Weights of a small image classifier: held-out accuracy 30%.
Rows from block 6, named by matrix and row number. Rows with one number belong to one neuron. Each number is 128 + 24 x the weight over its row's rms, rounded and kept within 0 to 255. All counts start at 0. Numbers have three digits each. After the name is the row's rms in percent of the matrix's.
# fc1: MLP up (model.blocks.6.mlp.fc1.weight, 1536x384), inputs 192-383
# fc2: MLP down (model.blocks.6.mlp.fc2.weight, 384x1536, transposed), outputs 192-383
fc1.1255 105:139097095128136140107151132118120138095101157126139122171136103120168098108104103138165124158118105165138146128130136145103167168133149096172106129131121122151136142128141113131069118172128153101127138069103113156120168143142112098180105132101142115145067182104111090123132140123106119077121151130134096121106138138142134113127147152106148154100150123123172117165095144122145141164150127156132110132064115085116096117155136127123123086106116117122101154149112149144085153106101113118077146132156164110163132132131136130157140093115137116104113141139100138128180093147141127144
fc2.1255 122:106186135131123145153124113124079109157083123136124145161130146172146153102122125120118122150157126113092168148114122077156086167106128134116117137110131156088113129116143100131085085159128149152157129164127116123091117116115132137106147101167107062139139127141135139140153122125139124141121151120159164109120152115094134158115088125122160121127150125105080076119143126084089091123138138146146157142152133128173143092160113133132129166202169142116148098105127105090159134178084134141109139107107126138159137155132120155116106166154157151133090140134138119144120158123191125154
fc1.1256 125:130115100115062135124126139142146127138088142096128148116109153088128128074079132080113206139126096097155138174174128137143146139085131127144142109158111134145124146094143113160153113128123103132170128082096119138086155082137149107111117117122125112123117160094080169143091134119159118099129144114113147156139106124138144153123082113076125106123110086128146098152130123123122106161105170148131108147127100115149133139138144119135110136108173154100079136129118161096081114109152113191127088131054101100146129109121112073118128136164131153151116142119148133108127106122135099136
fc2.1256 141:110142117111131104112104111145152120137158110162170150139125121152161130120142121157130126145139121112130154115069113118091106133125137136096196150105112096116117158129150138114124113143138143116120122126128155106121133149137054135181109172129139124079176127115146119151124124154079151127104109130111165116103137134117081104102147199118155120114161141133109112130143133146143152098152075130117142140131103108095126148145112148140107155115096131112132123142119141140127180163089171091122147138139145101127131135145114174101108173076164132167108150153167138162119138110146142105
fc1.1257 047:123125121161120173159146158088104128114113129141118166157080093129113146113140164102149136160109092103089114125133155143144104138115150086147144133122103107091093161142145140174169134098147153143123128119130096097123162151152168147142106160118088101168089149147094101162158149146154149089137135096148123164104091152100159122138099137101122138168135152149095107098163109156104105169156169124117103107113158156130158138156149088113129142097120127149100132170155106098105174119097161149080135104141143101139103105100114133157101085158119128099107172093100135085121145161090138153
fc2.1257 027:102173114130100147122112146090132111170098156158119125110135150139113159083138157136102136094157167082100120102161140129108164140098149130107118163139100159157122140174154146126119131166102091153139150109170118119159160159120109143138122169115100112173107116170104124154134107141156154151132157108109098170101129137161125139126156136147095082152144152125106116096150161171150152170120154143165144160124118160146103114137092108108116152121146149167154130161136102161162157134159139156163148121112152149103123111140146124141157165110118109154099085105163157112146142123128138096
fc1.1258 120:116142138118116122147119139112103132092116167089098162144124109067153161151075146112099198105121079152150096190171146135151135069131108143132123175096099085104116142107126134127146153123108097136121175101121100132117092112155125114092132106146099149093087123104124101144142165137176124119107122133122131134154142082125091118092158143078117146144141104145162123123128126155124119114158124152122138122105099132129138138152134085149155125141123147146105081152165112133100145137110094139145132130091145069129115170086130128119159097129139130161140103114129122160154105149136124138
fc2.1258 128:104123112101152103094149125122171106150155098113136141142121147112079143133139115147135127127125102115136185152097116152116156134117124117104133093187156109119175144150137158134141177138119137106138137110109164131155112169124129165142110164094137140081142125129112133152105143141083139120149121155104125135076082125148121116135138155112115114145114145181115124155118164158089135103132120126131137152145104165079145116117113119091128139116121160087129192103158100116120111082161150105186081133131110125150175125168072127093130134095149123112081151152104131158114109101101084096
fc1.1259 120:143112095177158140147142110118149131106129107148120099151142121123115125155117108136146126153127125158146114113108134153121144151133148102129125112105140108136127163114185129094123123158166148110108135087132141170134141141128115114203127129095159153132087142081142099151084123143106121107137133100094111104138118130139116130119151149122121156114123111131142173165128122140146153131136135127109163141138109112107095144115127138103169072068101100132140130129112144172090204106111131085125126165148175112110124093162147103138108090089149095124107082130125106139117106130142145094
fc2.1259 130:116152114149103112140170136133082084161083110129140137139141135138130128101149127138106108149149135140095168119140146081131105175121155119110106128138150167111124095104166096118118107125159149138169120166139115110089117122118143132104168107153142080169174117150156142118138117105150148162121109132150133115106140137132122165153104126151150159120163127115090092138143096096088111125126129159148144134155137123144113065149139124108131142148161158108171132129141120067207134144126129147112122144119165146146151131129108138144110148093151170106128123134139100143106179131168121146
fc1.1260 050:131127093145114151087162156106115101098151119097142108160127156124135111114131147136148117111154124135111100166163155092142095122100086118124134167076114168113122103148102115097139126132136157150146121110159120120115119091146127133126101112169157161141104116129130089123148109111165090122143128113128118099128137141096167160105114109138093151145103131162089146144174155161161164106109185112136096158101142142122101127148094144122119143081172095141131163126121109126131130144138145184121120132122126144114106126074167138170107093090151090145108112105145101146129085161143118098
fc2.1260 029:144149174110123080129093155141161137143127139160110113140156110125123133100116157098139152094152203134162120145141123142099117129072153103127177148163166096128136129135118079157152105122149111084134118123129060117094107146136120125112117106142085113134157162096125160123156140110116099125119152151115102129087110118113143097149132131147135105098105153152111133167126138106111085127158110123168112137161158094133114094117153097102146131120101123094102160137150160113150145112143150121135125118122153114103141082106111143104119119162142153117161083155149146150160109111107153103
fc1.1261 119:143098126171124160156121117097131139161111107138164118142157163101133079159131119150139168117093102103141144128136113143104088137113181139136088161088125126162082143117109150061115162095127159129109125102124142140127097102126149157198126133120121133101112114114185156114157128100120174120129139122100100159102159128126107088128102128135107168158164094154111155115175077133146107091171127156124112154157150128095115165140073170130120128146131146126119083110147128130123141114114121098118161157155162103173136107154107130156107119108102123125168132119140122158172125132144138111
fc2.1261 125:141087106113130151097127131100127146083093145125112132141175118111132087156108121077130131091130118125143084102183157120119173105156134093167099159097106116126111096120157127116128118122091131086149159119120115160148134093118144121121130150100122127145087114115114135105128147114147100132128121124137171132132137128160162136131147133123090128113123128136128168135147117143170135128115169152125122078079151079148107141118128109153132124108134111171075114115117115169153125142140095158096199145117120098117122140073170126194111069141085153109139102158129119090173133175108121144
fc1.1262 134:080132136142121116175172136081098130086110143108084120154145082150128157147086149096101142143140111153163129157184130142137131113145120152171134160105100116092135141091101108117095146105126108164118153129124121133120135111133120095098117100172097162132102128117146109088150157130186131126101173121113129125162147112096129135110130121102098151147116117105125117155138136118128093141143130147107141163121068146147148140115113125140182128147118134116145079118141114114135113158124101145137136121086132100134092173098147155139169131153125147112126128093123117125140121149168144154
fc2.1262 141:138117157124136091078123113137179147122187129102102118104106125123118129136163145123135128138087097090114132115090097131149149146123095120121112070182160128134155124128112183134120149155108101144127111116140117122181123186112155157138126165129139158108142134144096130139087132141092129100167122110111098143110088152126128084105144141118120116142137135161153115150135137144104135137104124087111101110124115139091133110126142126125113147093133113126139179149107144151111130100144148092167084114153115131122117127153103129105148111114132084152130139148095167134100109079075104122